config.toml
image_size = 64
tokenizer = "word"
encoder_norm_position = "pre"
encoder_bias = "all"
encoder_patch_size = [8, 8]
decoder_layers = 12
decoder_norm_position = "post"
decoder_fused_qkv = true
decoder_inner_norm = false
init = "trunc_normal_002"
epochs = 2.5
Rows from block 3 of the image encoder of a small image captioner, named by matrix and row number. Rows with one number belong to one neuron. Each number is 128 + 24 x the weight over its row's rms, rounded and kept within 0 to 255. All counts start at 0. Numbers have three digits each.
After each neuron's rows are labels from the 100 images, of 14976, where the neuron reaches its highest value: "top examples" is what is common among them. Only what is clearly more common there than usual is listed. The data: made-up ball-and-stick molecule models.
# fc1: MLP up (encoder.blocks.3.mlp.fc1.weight, 1536x384), inputs 330-383
# fc2: MLP down (encoder.blocks.3.mlp.fc2.weight, 384x1536, transposed), outputs 330-383

fc1.244:128128128128128172128176128128128128128128110111128128128128128128089130151128128128128200128128064102128128128171128128081128103128128128128128128128128128128128
fc2.244:128128136128128128045128128128128128136128052128128128128128196082128128128128128128149167128157128128057128128135116128149133089069066184088128128128128128128128
top examples: orange ball; small balls on sticks

fc1.108:128128128164134128128128129128124128128128128128135173142128128128155080128128151128128042190128128157128128128096088106128128162128128073115167128128128128128128
fc2.108:128081128128128128128128113128128128128128128128128165144177128128128128128128121128128128128128128128128128128128144102182128128089128128113128026183110216128086
top examples: blue ball; small balls on sticks

fc1.116:111070128128128147128120128148172128080016128095133128194128064110120180128157128128128128078160128135128073128128128189085128101082107128128186105123091128130170
fc2.116:128175146031134128117128128128128175089128128128128128178087128128138083133128128128061128128128128094128128128086128110095128128128128128128128128128128128169128
top examples: red ball; small balls on sticks

fc1.47:128128128128128128128141128128128128128128128128128128128128128128128128255128128218128128128128128128128128188128114128128128128128128128128128128128128128128128
fc2.47:105128096128128128128224128128162128128128128128128033061128128128100000128128128128128147072128128128128128199110128128128128128128175128128128128128128074128128
top examples: blue ball; dark backdrop; small balls on sticks

fc1.110:128153128088128128128128128125128131128128128128128128128128128103128125128128148128128073097194128102128155128110128150128128128128128128136128085128128128148178
fc2.110:128151128128128128155128128170128128128128103128188128128128190128161128128158118223128128097200128128128128128128128128128128128128181168160128128128128128128128
top examples: green ball

fc1.384:128128128184065143159128128128128128194128118128158170128069128128128128128128128128128112128128132128128128081026185128181075128128128128128128128113131147058128
fc2.384:128128088128182128128128128128128128128128128128128128128128128128128128128103116128179156128128079128128128166128090072174128128078128128128159128149080128128128
top examples: green ball

fc1.266:128167128128058128128128128100128128128128128128128128128128128128128128170198174128189128128100128128128214128128128128128128128128065128128128128128128128174128
fc2.266:128128092089219179128169128128128128128197128128128092128128161128128128057128128128128128128128128095065128128128185128128065167128128128171128128128100128128128
top examples: red ball; space-filling

fc1.249:128167128173100128162128128128128128128128078128128128163128107128123128128128157128100128128128075155128108092128178186128128150177128128096128172128172087165134
fc2.249:128128094089128128128128128128170128092178182128128141116128103108128128128128098128128128128072128120128128094128128018183128128128128128128128135128108128027128
top examples: small balls on sticks

fc1.473:128128128128128128128128128195138128128128128128128128128128128128128128080203060128128128128144104060128128128116128128128157074128128128128128105128128128128203
fc2.473:123128106108128128128128112128128128128128128169128128181128128128128066177128128128125162093128128090128131088075128101167128168139128128128128128191118128128076
top examples: red ball; small balls on sticks

fc1.612:105116128128128128091132128128108128128128128035087128128128128128128128172128128128128128128138128130128128128128131128128081128128128128148128075099128128128156
fc2.612:125128105123128128128128128128128128127152128173196089101128128128164168160128084128180128128128134128128116128182128128128128128055129135128084128159128090100128
top examples: space-filling

fc1.540:078128128128128128098128128128128078099128128128128128128128128128082128128116128121128128128128128128128127128139128059128128128128128161128128128128128211128128
fc2.540:128128154128074128128128128128114128128128128128128128128090152144128128128128186133128077128128128128128128128128128128127128128128128129146128143157144128128128
top examples: small balls on sticks; balls: twelve

fc1.374:131110177169128128128126086122128128128128194149128128092128071128128179181085130128153094128128128173091128128128166128128128128128169128128124147128169128128128
fc2.374:128064126128189128128128128128167128128128128095119128128128197071085107128151128128222128128143128128060128128120128200140156105128128128132161128128128128134104
top examples: small balls on sticks

fc1.93:128128164200128128128128128081128088161128163128128120098158128140124195185101128080153084101071128204128128128139167143150085135128091128128056128128161128128101
fc2.93:128170128128128128128065128165128156095168128128128128128066073128128128128084128128157128128162128101128096128074149128128128097128151166128128128161128128128128
top examples: space-filling

fc1.250:096128117116118128128128060198140128128128128128115128128085128128178128141128084128128128128095063128128128116097128128128128079128161128095124128128123166127128
fc2.250:169128128128151107127128128128128156135128128081128120128152178128128113140128128128128128128154158093128128128148128128128128170128128090128128128156128128106128
top examples: red ball; space-filling

fc1.587:128128128128128128128128128128128128128152128111158191180128128128128133128128050110128128128128128128128146128145128135128128128137128128128067128128128180128128
fc2.587:128128160160128128128128128128113128128128157128128113128110174144128128128128195137069076128128128128158128128128128128128128197169165168128128143128128128128128
top examples: balls and sticks

fc1.83:131128128175143128128155128101114128135107097145128128128128128128128106091119165175128128168106109167128128117099128102128102128163128128128142123128128128128128
fc2.83:128128128116130128197128083169134128128157128128128128128194128128142139128128142128128104094182128128088128128128133128205178128128188103148128065128118128128128
top examples: blue ball

fc1.483:128128128128128065227224160128128128128128128128128128128128128128217128128128128128128128128128128128128128128170128128128128128128128128160133128128128128146128
fc2.483:128128128204128128102128128128128128156128128128128188128128207128128187146128128128128188128128128128170098128128128128128128128128144128128128128116128128128128
top examples: balls and sticks

fc1.2:182128128128164128128128128128128110128128128136129128111128128128139128128134128128128128103128128192128128128128128128122128128128105102125128128128128105128128
fc2.2:128128160128128128128128091124128128128128128128128128128128128120128128128139128170128128128128064128128128128121128168121128119128128128128073128128128128128128
top examples: red ball

fc1.127:128128128128194128128128128128128128128128128179238128128128128209241128128128128128128128022128128128128128128128128128128128145128128128128128128128128128128128
fc2.127:128114126128128128161128128128128128128128128128128128128128128128114128128128188128128128128128138128058128128128128128128128128128113128023128128128099128128128
top examples: small balls on sticks

fc1.220:128128128128141128128128128057128128128128128128128128128128128128128128128200128128128128136102128128128128128128128128128128128128128128128128170099128183128128
fc2.220:128128128128128128128128128128128128045128128128128128128128120128128128128128128128128195128128128033175128128128128128128128128128128120108128128128128128128128
top examples: red ball

fc1.304:128128128128174128128128128128128128128128128128128128128128128128128128128128128074194128067046111128128128128128169128128128128128147101128108128128128161128056
fc2.304:128112097128128128128128128128128128128128128128145154128118128128107071082199128128181128128128128128128128128128128113090128128128165046128156128128128128062092
top examples: dark backdrop

fc1.386:128128128128128128128128128128128128128128128128128128128128151128072160128164128128149128128104128128128131062128128128106128109118069128128128128139128096131128
fc2.386:128128128065128106128128128128128128128128128128068166128128128128099128083128128139128128128128128128128142128128148128128112128128128128128143227128128128128128
top examples: dark backdrop; small balls on sticks

fc1.219:128169128128128128188128128128126128091128128128233128128115087183128128128128128128079091128128128128128128143128128128128128128128073128128189128128103128128128
fc2.219:128128128128128106128128128128171141128178128128128128128128128077189128128162142144128166128159128128080068128128128128126145128128128128128121090128128128128128
top examples: small balls on sticks

fc1.763:161130128168128185047128135104128128128128128128128128128170128202128128128162173189070128091151128128128128128128150128128128217128128128128051147128128128128127
fc2.763:169128128128128128128128215191090128128128128128128128128128162128168085076128128072128219183128101128044128128128128128128128128128128128128128128128128162128128
top examples: balls: twelve

fc1.658:128128164128082128128128128128128128101128128128128128128113128128128128128128128128128080200128128234128128128128128128128128128105128147128128128128128128128128
fc2.658:128128128128128128128128128128199128128128128128128128128069128128128073128167128156128128128128128128058128128128128128128128056128128120140128046128128128128128
top examples: purple ball; space-filling; yellow ball

fc1.368:147128128128128160143138128128128128128128128102187070128114098088161111128128128132128128128128128084145144187128162128128128070128115128128108128128055128120128
fc2.368:128169110064128161094128119128128128128128111131128128128229216128128097128128128173128128128128128144055128128128128128128128128128148143129128128128128128128122
top examples: orange ball

fc1.328:128128095128128128128128128128128128128128128128128128128128128128128128128128128128128128128128128128128128128128128128128091128128128128128128128128128128128128
fc2.328:128167128076128128117128128128128128168128128128128149128128128128112128128128128128161128128128128128128121128128128211128128128128128128128128128128128128128128
top examples: yellow ball

fc1.300:128162128128128093128128128128128128128128114128128128128128156174128128128148128089128128128128128128128128128019185128128115128075139128128128096128157128128128
fc2.300:128128152128128128128128128097178128128118128128074102154128145102128128128128118157150188132090128128055128128128128128128128128128063128128128128152128128150128
top examples: space-filling

fc1.229:128128128128128128092128107128128083128128128159147116128128164173128128099128128128128128128109128128128114128128128128128173145054171125092107128113128128128128
fc2.229:128128117093155128128128094128076122112128227128128128128128128128128197128128128128128128128128128128061128128128128128154128148128128128128128160135128128128128
top examples: balls: three

fc1.61:128076128086128075101118128128153128128128128128128128128128088128128128103128128151128191128128137128128065128128128128128128128153128128128128128128128108174184
fc2.61:128142128128128128128128111174090128147128193128128128128128128128128063129128128128128112122124128090131128128055128128162154128128128128128128128122128131128060
top examples: small balls on sticks

fc1.162:073128128128128098066128128128128128128128095128128128128128128128128128128128128128097185128187128226128128163125128128101128128128069120128134128128128083128183
fc2.162:128145147128082128128128115128095128128128128128116128128128128128128088128147134128128090072128128056101128128128128170128111128128128160094128128128161128128128
top examples: balls and sticks; orange ball

fc1.715:102128128128133181128128137128128128128128128107128128168128127064072128190158216128128128128174128020177148128179103128091128128094128235128128082170128084128128
fc2.715:099043128068128128083128143128116128128128128128128128068117194128128128128128156099164131193128128128084128128128137128128128068093046128043128128112128151128128
top examples: orange ball; small balls on sticks; balls: twelve

fc1.343:171128128054128128111128041128128196128128073155128128128128045128128128128175015128128170181183090128128096128128131128128128128128128128151128128128128128129128
fc2.343:128042128128136135128128093138092128128128158128087128128128168128112128128128128128128128128116203078128128050128128128181149128128137128128153128170068128128128
top examples: red ball

fc1.195:128128128119128128128128128128128132128037115128128128066128144128128128128128128128128128128128128113047128102128093128128128128128128143128128128192128161128128
fc2.195:128049128128128128128128128182128128128128169128128128128128125128128128128128128083128128128112184131128128128097122128143128128128128128128137140128128128167128
top examples: yellow ball

fc1.314:160128128139128128114088128128128115128128128128128224128128121144114128128128165128123128128128128159128128128104128128138128128128128128112128128128128165096128
fc2.314:128128128186128128128134114128174128128128128128128156192128128089096118128071128128128191128183170128123128128128078128172128118128128106134154072128160184128076
top examples: blue ball; dark backdrop; small balls on sticks

fc1.755:128166128128128128128128144128128128128128128128128128042128128128087128128128128128128128128128128126128128128159128128128128098128128128128128110133128101097128
fc2.755:128032128128128128129128128128128128128128128128128202182128156128128128103128128128128128128128128128079155057128157128157128128128157194128128128128128155194128
top examples: yellow ball

fc1.447:128128128128128128128128128128128128128147170191128186128128128050128176182128128128128128159128128128128128112128128128128128141033128128128128128128128182128174
fc2.447:128128128128128128128128128110128128128128128128128128128128128128128128167152060128128150128128128128128128128128128128128128128186128128128128144091128102128128
top examples: balls: twelve

fc1.114:128128128126128130128128128042128056128128128128128128128128128128128128176128128128128128106199128128128128075128128128128128073128139112128128123128128128128128
fc2.114:128128128128128128084128128128128128087128128128128128128128004128128128128128128128128128128128049128128128114128184128145128128128128128128128074128133128128128
top examples: space-filling

fc1.257:128107128128128150128128094128122090128128183128128128128128077139187128099128116128128128128128128128128076128128128128128128128159162128128142178090128128132141
fc2.257:128128128160174128128128078128128128128128128128128128126128128126102128128128128075128092128128151128076128151106093128113175042128128128128128128127128128128128
top examples: purple ball

fc1.485:128052128151115128128128128165128128128128128128128094169128128128128128077128149128077128157128128128128096128128128083128128163128128128128128128128109128133128
fc2.485:128128114128128181128128128140115128128118128035158128099128165081111128089128128107128128128128108128059153128128082128128133068128128151128128128128128125128128
top examples: purple ball

fc1.529:128128132128140128128128128158128128195095171128128128128128128128128180128073128128128128128128128200144128128128128128128128128128182128105072128107128128128128
fc2.529:145128128098128128128128128128128128128128157128128128128147142128147128128128128128096128128128128128128032128148128128128115128104128143144232128128128130135128
top examples: balls: eleven

fc1.517:059128128128128081128128128128167128128128128104171128128128128128131128128128128128088128130101128128101128128076128128105128128067089128128128153128111178150153
fc2.517:128178128128128128140128128128211208128190128190128128128128128128128128128126128128130128098128128128128128128128128128128128128128128149128128131121081177095128
top examples: small balls on sticks

fc1.527:187166092128092128128127128110128128128128128128153143128128185102128130128126128173165101126141220128137128063106128132066128093128128110128128128128128123095128
fc2.527:128128128128128172128128128128179138128128128128128128128179109128128128128130154128128160136128113189132122128128128091128128128128128128128128128152128128128128
top examples: green ball; space-filling

fc1.152:128128128227128128128128128128128128141128144128110114118122113128175128128128091128128128128128128128128128128128128128133128080128128100128128128128128128139193
fc2.152:128128128128082128128128128128128128128128128128128128108128128115131112128128128128128128164128059128128128128128128128128128128172128128128128128128128128127128
top examples: yellow ball

fc1.511:128156128128127150084144157128128097128083128119128128128159139128058087169128190128128172129192128095128128128148090128071081128070123128128128128128128080128128
fc2.511:128128128111128128128128128128128128128128128128128128109128197128128128128128128089160144128140128128074128128128118128128128128057128235098128128128128128128128
top examples: yellow ball; small balls on sticks

fc1.48:179128128119128084128128128128128176128128128139128128128128128128128103128128128177128079128128128154128100128131128128128110128120128128162128130128128128128128
fc2.48:128128128195128145128151128152128070128128128128128142155118128128128128061128128102209128128117128128128128128128045115128128086128128128128128160105128128128128
top examples: purple ball; small balls on sticks; balls: eleven

fc1.270:082122128138128140128128128128128128148124128072148128128128064128163128128128128128128096128128128128150128211128222202128128128123128128128128128128128128078128
fc2.270:172128128128177128128170103128128128139176128128128128128124128128144128128128128161078090103118128128128115128040128128091128128108128128128128128128128077128128
top examples: small balls on sticks

fc1.265:128101128128128128128114128128128128128128165128135128158128128124103130121128189076128149128115128128184128128164143145128131128097127128128072128109119060128128
fc2.265:110128128128128219128128128128128128176167128136128090128128178138093084128115128128154128128128128128124105128128128128128042109128128128172128128128128128128056
top examples: dark backdrop; space-filling; balls: three; balls: four

fc1.567:128128128128128128155128128127140128128128128128128128128183101138128128128128128079128103167128128128128128128128128128128128128083128128128128128128128128128129
fc2.567:128116079128128089098128112128128128128128128074128128100128128160128128114131128168128128128128183128055128025128176128128128128128128128128128128128128128128168
top examples: small balls on sticks

fc1.724:128145128128128128128117128128168073128128128132128128128128128128128128126128128128128063145128128128183128128128128128100128128128128128128081128128128127128128
fc2.724:128128128128128128128128128128128100128128128128128237128128128128118128128128128128179128128128128128128154128128089121128128080119128128139128128128128128128128
top examples: space-filling

fc1.467:128128128148128137164079128128128092157128128128132128128154128128128128128128128128114093189070190128128165088128128128128091128107128128119128128128153143164108
fc2.467:148086128128128128128128128128100128128107196184112128128128148128128128128128072128128134173128128170132128128128128128128116106128135162128165128116178128128128
top examples: dark backdrop; balls and sticks

fc1.290:197128128128132175157128055128128186128128128128128175131128129147128128128128128179128128137128108128128128100128128163128176098128128128128128128094128136115075
fc2.290:128128128128128128128115090128107098128128128128104128139128128128113128128128128128128143102128186100128175128128105079207128128128142128128162128158128128128128
top examples: red ball; small balls on sticks

fc1.74:128128128082113107139126128128177111169147128128128128128128128135110128154128128143125128126164187091138128128128128128128076181128125128128128128118182128154128
fc2.74:128100128128128128128128128161100128138072150146128128202099128055128128128128128128183137120128123128128168128128059128128105128128128110128152112191116128128128
top examples: balls and sticks

fc1.642:128128128128107128128193128056128128056112128116128040119128128128128128170128128154140098112128128128190128128128128128128128128128128091128128128128128137128128
fc2.642:128128141128164128128128128211128128128129053127128128128128128128111128128135193128128185128128128128102126128128128128128128128064128178128157119179124091128128
top examples: balls: twelve

fc1.641:126128128122128128128128128128128128128169128198128213128128128128128128159128128128128128178128128181128157128138128128093112128059128128214089128078128128128128
fc2.641:128162187128119128128128194128106128123128128128163128049128128128128128128128128133114128128128144128128128128177128128128128128146151128128128126128128128128128
top examples: balls: eleven; balls: twelve

fc1.112:154128128081128128128128128155128166128128128128117163128128128128107103128128073128128128128151045105128113128146128128128171128128170128128147090128128170133067
fc2.112:128068128128128128128121096128137128128161154128128128128156128128128112128095105128133156197128190128128177090128083085128128128128144128178170141154128128128108
top examples: red ball; small balls on sticks; branched

fc1.719:128128109128128128128164131128128128157128128156125128166128122128128128104101070128128128128128085128128135128128128156128150128205128128125128128128121128128149
fc2.719:128128128128196061106128152128128137134128128128064119128128128128170128128128128165128100176128128128144128128128128128128128128128128128128128128113128096128128
top examples: purple ball; small balls on sticks

fc1.530:128128128109128128087128128128128128111128114209128128128119128128128128128128128115128128145128128200128128128128082128101128128128172128128080128128128128128150
fc2.530:128128128128085128128129200128161098128171128128128138096128128128128078128128128160186128128162128128112128172137128128128165100128128093128128098128128210128116
top examples: small balls on sticks

fc1.698:128138128102128128128128128128128128103128128128128128069128128128117128203128128128128128128128075128116128128128128226128128128128128096128128128128128128128128
fc2.698:128128128128128128188118128128128043128128121128128128086128128128128128128128187128128128128128128128195128128128128128128128128128128128086128128128000128120128
top examples: space-filling

fc1.310:128128155128128111128128212128128128128103128128128128128128128128067123166128128128128128128165128128155128096128128193197128128128128128128128128128128128113128
fc2.310:176098130128128128128100161136052128103128173128128133128128163141128128128128128059194128128128140128112158137130128128111153128128128128090128128128128128128100
top examples: balls: twelve

fc1.610:128098071128128128128175128128103107128138150128128128128128062187195128091128148133128128128128071128128086128128128089112102128128128128128128127084128128128128
fc2.610:128100128148128128128128128196128115128128128128118128128128154134093124128128128062158081128128128128128082128128039128128128103162128154128128128128128128146128
top examples: purple ball; small balls on sticks

fc1.665:128128128128128145128128128128093143128095142128135182128128128128071128136187128128128128124128128128128128128128128183128128093114128128128128083080167128128123
fc2.665:128128128128059128101128128149128128068128128128128128128136128128128068029128128128128068176128108163128142128094128128094126128128128075128128128097166128128128
top examples: green ball; space-filling

fc1.65:148128128128128103128128128128131128128175128128128128128128128128128128128128128128051128128128128187128128066128128128128128128128128128128106128128128128101116
fc2.65:128136128168128170081056128100128128212128128128128080128128128128160128128128128128122096128128128128128128128128128175161128128128128128128128128128128220128100
top examples: space-filling; dark backdrop; branched

fc1.267:128165128128128128128187128121128128128085128128128128128127135128128128128128128128128120128128183128128128128128128128128128128128176128128109046128128128128171
fc2.267:128128101128128128128128128114128128128128128128115128135128128128128128128128128128128128128128128128128128128128162174154087148128128128128128128128128175128128
top examples: yellow ball; balls: twelve

fc1.409:098144128128115128128128129128128141128131128128128126128122128128150128110074128128129128128128128128128128128128178120158128128128128128128128079128128128172128
fc2.409:128128128087128204128128128128128128179128128128128128128128198085128114128128128128068128128046128128128128128128128128128128128128160128128128128106128121128128
top examples: red ball; space-filling

fc1.362:128176128128128128128128108128124128128169128128128128162163177128128128154128158128128128128207128178191128128128128128128030128128128128131128113128128128063128
fc2.362:131128162128128128128181128128069128128128188128094128128128128128128116128128150046128113128128128082064128128128074128128098128128128128107128128128128140128128
top examples: yellow ball; space-filling

fc1.426:186191128074128128128081128128128127119100144165128128128128128127132128148128067128128128128128128131204128172157072150085128141200128095128128128115097128128128
fc2.426:087128128128094128139128171128128128128135143128111128128136128128142128128082128128105128128128176128128128022128128137196128128128136128197128110128096136171128
top examples: small balls on sticks; balls: twelve; balls: eleven

fc1.293:128128128128172112206128128100128149128128139128128128128128097098128128109128128128128128128192067128128128128128128128151128128128128103106102128128128186128091
fc2.293:128050128128128128128128158133128128156130085128134128128128201156062128128128109128128128128128192108128128128128099077102128128128128079128166128128150135128128
top examples: space-filling

fc1.301:141128128128128128128113167073128128128128128128128128128166128128128128128128128162128128124163128069201128106187129128074128128109128128135128128128128103114081
fc2.301:128128128128130128050128128128128128128128128128128166128128128128128120128125157100155128128155128128042128123128128128128128128128128184087128128128143128111128
top examples: orange ball

fc1.576:128128128128128128128128128137130128128128128128128128128136128192128128128128027128128128128128128128141128040128128128128128128182128128128128124128128129128128
fc2.576:128128128128128128081128128128173191079128128128136128126169128096128128128128128128164105128128128128128128128128152128128128128128128066188132083128100128128128
top examples: branched

fc1.602:128128048128128149098128128103128105128127128112128128128128082128128128128128128180176128128126128081128128128128128128116107169128071167128128128128128128128205
fc2.602:128128225128128128128137128128140119124128128128075059129153221198115138128128183128084185124128160128128128128128082121128128128128128128128151128128128128128128
top examples: dark backdrop

fc1.192:128128128128188118128128128128128188114128092128128086154128186128029128193128128128128128128128093128128128106128128128128128128161128101128165128128128128116106
fc2.192:128067190128128153128128155128162128091156150128128128095128128128224128128128108073128128128128128128128128128128128128128128128128135128128169128128128128128128
top examples: balls and sticks

fc1.69:094128128128128128128128128128128128128128128180128128138128071128128128128213128128128161158128128128079176128128128128128147128128128128128128128128128128113128
fc2.69:152128166194128128128128128128131128128128128128128116098128128128128128149128197128128128128128168128191128128128078128165128128172128169128128128128162150128128
top examples: balls: three

fc1.588:128128128164106128128148127128174174108128168159128128097128128128178128128128132055142128128128128128151128128128128128128120160128128128128128160198065128128128
fc2.588:070109128128203128128128128128128157128150113128128128128114149128128084098128184128128128131128128128083128128097128128041132128128133128128128128128128128113133
top examples: balls: three

fc1.662:128114081144128128067128128087128157192127189155128081137083128128103143180193128128109073104107128128128128128128102128128128144128095128128146167128128128106128
fc2.662:105128128128128128181128111142128128161128128085088150128128091128128128091128128128128120128138105128128080105128128128128155128128155090128128116154128128128128
top examples: balls and sticks

fc1.707:128128072099128103128128105128128074128181128128183128128128128095105167128128128061128107168128128128128070128148140184128112128128037128128071144128128151169128
fc2.707:128128128128128161128128146128118117203128128128128128128188184128071064128128128156128128128128128128128128128128128161128128175128128128140128103128128128128108
top examples: red ball; space-filling